config = dict(
    train_examples=195000,
    translate=0.12,
    color_jitter=0.1,
    norm='groupnorm',
    hidden_act='gelu',
    weight_standardization=False,
    kernel_size=3,
    stem='deep',
    beta2=0.95,
    eps=1e-08,
    lr_schedule='linear',
)
Rows from block 6 of a small image classifier, named by matrix and row number. Rows with one number belong to one channel. Each number is 500 + 40 x the weight over its row's rms, rounded and kept within 0 to 999. All counts start at 0. Numbers have three digits each.
After each channel's rows are labels from the 100 images, of 14848, where the channel reaches its highest value: "peak on" is the class under the peak. Only what is clearly more common there than usual is listed. The data: renderings of 100 made-up gadgets, each built of a few solids, in any pose.
# convs1: grouped (6 groups) 3x3 conv, stride 2 (model.blocks.6.convs.1.weight, 192x32x3x3, each kernel summed), inputs within the group 0-31
# convs2: expand pointwise conv (model.blocks.6.convs.2.weight, 192x192x1x1, transposed), outputs 0-63

convs1.172:454480478471488446508474464468522484485484429573524468502476488474447473496483541604404497474479
convs2.172:432588513539548433512466485558462508469553544479517526520490569505509647503523516470523532479510527538525459448470510519496530494460502543539491522472499532474519490530437382542463542491485510
peak on: main colour

convs1.99:462526551466500565504456498454542502427558460522495532489489516518414508492516508408422514507505
convs2.99:539481454459491554513520579483509557560479507486524471496518496541551474528501506544542539551459603507554514511509501494525465405512521516526513552493480536548511533488462541486504516528451499
peak on: main colour

convs1.147:489496477534454558506484566490509508497465524520523500507637469521519570467567510529538487526543
convs2.147:553444508461543462528514493485508543570382519572476486513554524510479487555470510540439464520528402547401528516468500471454470501492514499494524466552553508509495500508518555495478470526552537
peak on: second colour

convs1.188:511482475511555515514501540448541464523504441565517523491553496517550535380523484585506529509510
convs2.188:612468536511508472526532466506503584519492506538511561474593526510528519616534511451479510479526491509496508529514514552408484445553598504532539465522579570487417496476486532474447520522481503
peak on: second colour

convs1.162:528539524488495502543522475540458524510559537447550505554448539496429425579534556460505498523519
convs2.162:495569450564549501504548525570513506525516525512486509557489526476509519505496444539506510532427572531553521463523541504539535581520473528512431559491540521514558467582443480493542521512513477
peak on: main colour

convs1.124:493569523506478562525506518372528491538481455496506518483470500494492553433525540417498534496513
convs2.124:515505435532466521488437563538531566477478592420515423536502581507451567545492575471497513443474557496539447534466511506515500495417516487416543496542470503523519496468488467539556463500472570
peak on: second colour; main colour

convs1.154:509500509510448529505508502535543447513535419494501459475573558500407488509542472431540438505529
convs2.154:518552437483541477482498532487457443536488566524471520501398497508466492474450474470540410430475509487381494482543528497449541608501454514512507440577491512528507493488553541548494491511524550
peak on: second colour

convs1.134:487501507569450565482481566475514461511431441477493483530544506503492597529524535552501460485557
convs2.134:482577497484447424507484557461480528590410520545439501558506459444452466554474545517501491548494512464414568519575476463465461478424501483511539493600467445493511460466557482404454509446563457
peak on: second colour

convs1.101:536483539415527549519506561419481493549549520477459528507529486531521556537533515442430465473499
convs2.101:482547463513493494549520502552544540519503493504492385546510536514546508554455518564454543455527565536545508489539502451515443422490560514445532503530476483546512498541493464498546500517543478
peak on: second colour

convs1.176:517468497494540506533504539428511452535520415557519516505541472496520489372524518557503534506519
convs2.176:637443528514526525525516452470510609487456508516502562486563502505497523577563481448490533480488488507482534502453551517393485462538578534533519426535555558486463498502509566493491518544513510
peak on: second colour

convs1.125:551572579538484586560499519461525502532477450497515516484538497507449534469518471456573537525479
convs2.125:495509452557481496501461509500477563504540561488527509533541517482542528534498545471497551514465586480565520529494470527545472441467523532527533589518451486479557527485471447544515523545473554
peak on: main colour

convs1.180:494488505527529507523490560458554485502496427572521507491551504558580557408491525526501532551502
convs2.180:589461520494524447525458483447477573549515504506502543483573494534564488565517489457485499495539523512475523532520520493452472389566612491514525501541568556439422495517488526508492475541464500
peak on: second colour

convs1.11:460471473474474520495517403450532544482502522385454581513520517504480519478501513518508571518503
convs2.11:536484522486527413476468470504488541449465535460484536489551500527512527530525482493495623573455531554513520471565372527533440469543483510548496482534543555484533495510419550483536525543507529
peak on: second colour

convs1.170:467466439476537483487455539461525478485421435577514490476487460469541550471482473535425494449470
convs2.170:492518448525538483407575503574494518482510575486521500494486489504480563480526496445591458479501503459455510483487401450473536464454490540467505509526497553477531463449437490491538540495524522
peak on: second colour

convs1.33:548489477554522554544478432556537512539506498543502469460573549538527524547494500434531459460447
convs2.33:499516507507538535570543513462458489507504530565571475553534520539583497501549500572532447518492468522538535557485482499468489468505514522509554463505543538529516522469499550525525549500527490
peak on: second colour

convs1.160:485478527472518507525489489457553516527522509607505479524480447511510551452504535569383491519522
convs2.160:564520456451456560514528418483587575463485516469515496482562541510501537567524478509547513431427519533477536475486477488483465417448552436443541515548488550463577499537489528495498518515485496
peak on: second colour

convs1.35:473552544504441555502427499494524503569554442514502435453545551563508467536463518506531507509457
convs2.35:479521495453476479592465523466433471503506485497489482437528488481537512539548534504530497547508489551511517507576457563499488500414504561575557517502484528539509472489531536540550482479523524
peak on: second colour

convs1.126:570445504550499495500495500480487477485533492480459539511537486503409514538511480497611558580521
convs2.126:484482461508534510537510538448483488547512478436459459522536452518525515471482477556551492504482540476501564492410424496491521461483530460525431516550462477521449494516487446515509456564520522
peak on: main colour

convs1.10:488453420488499460510510537454529547427497510414450482558542538450501501433481502469471516491453
convs2.10:500453519514526507566502530492519468452479546523559530523509461594502555436591477451527482560397522523517528540524491577530489427470428525576518513451441520496466545537452446530570530562525594
peak on: main colour

convs1.29:466486545477483530494608552483477484514508518517576559505421520515507525549545524561494513493563
convs2.29:505530510575582446488533542554463499514542577486430508553557474506521463563473481552479566508524508517525520435554528464474517554540524521476514521523596549520565416484514524448540464466515434
peak on: second colour

convs1.153:501583522514513466503494545479497538452507514500508542515389554491524532522430585553509516504535
convs2.153:470502522510507503512515532465506545534558574519518413541517513442543456443470553514558529548539487443568474476559497498549503431521443472499503551433497468457565494489497471465488517511502441
peak on: second colour; main colour

convs1.55:553514499481507516391549495485508552504495500498482566494514530548501389532535442486508525461459
convs2.55:619477523495508510508489474549500491518466510467487535478536473481477542499542483436523498520506522546514492524480579518540486468477495510554500570472560539450482503477505571525487512524489537
peak on: main colour; second colour

convs1.144:510508514560501454507512577494474537513541486513449376512457443496495477544471531450567505507497
convs2.144:551431498550515547502482519482499477493505482511576473489472521511573467431473494531520431513474507498538475528446558507527568545517440533555453521491465508516521525554532465521573542551541478
peak on: main colour

convs1.142:505492495536400494506502548499542475496480430489463443465591515494470483492533451552533472424500
convs2.142:451451475559555459516539594507516533542447451564473494561543471561418560505537501484482521533520463422456477581538511511439529546460459541544564431541495460479545529460525524488506495502497558
peak on: second colour

convs1.119:476421584469549519498480501460492483476461508502487524480452507476538483481599474533398499471509
convs2.119:505475504507527499529498587566508427510476521563518507504457522473512490436567505541491447570542480543475501592527437423504433470493441524539534471468517527525517561512524475439598531534530504
peak on: main colour

convs1.38:465494469486461526542485468437454498462474471411517474443528504509440557490434493463468475463423
convs2.38:409526494482494514517487517544507527510508545562507541481444574527482502456426527459513526500528524477493460470488486437564529459476502512477552434523491549480558520502519472534475531496553520
peak on: main colour

convs1.151:510573505497496477516497575449462564479504540505510543540429481508550520468487592559493562495512
convs2.151:487452533477504533553532497472522547517521557539517406505522539500518472480498556482501534501544445454569545490531491477525492414522531456518517540473496465436534515516444505475535501517487506
peak on: second colour; main colour

convs1.81:461488530494598401499552508438568528521498526491467476465525543524476484458464561476516465509483
convs2.81:454582471456517542512515489506506490501531504535579459503500526480577504520520511468551477504467470532469522595546478504525512424496477487544532547503492522529576446520457522564524500488480488
peak on: main colour

convs1.27:519518588490508583480558568462443449482511511479585499508477497487580463515498501507511460469514
convs2.27:514563495540550542523565535501486523564537581499386497578547496450556470528477517478503541467549522483529541464529528419479578562507541510379517535543522537507503467497524474530511464460489449
peak on: second colour

convs1.157:503503511486478516511499523517530460521504411499502460523555529517417510477514476370533427497522
convs2.157:553543423486503466426501451474522435534458520520458512467399478524494498484451444507506512496451513496369547457549477500464531569488454533542442458556473475509472521537532531497543458494531520
peak on: second colour; main colour

convs1.190:466494491433511461540461501473531528482479464577528476521412468498512513472507569554408455481500
convs2.190:457539514549506467527522455562474550494551593510500524561468568493469620474489502485518517436466531504525398478473501503532551498430502538417463534535432514552559465489556398517495512503507547
peak on: main colour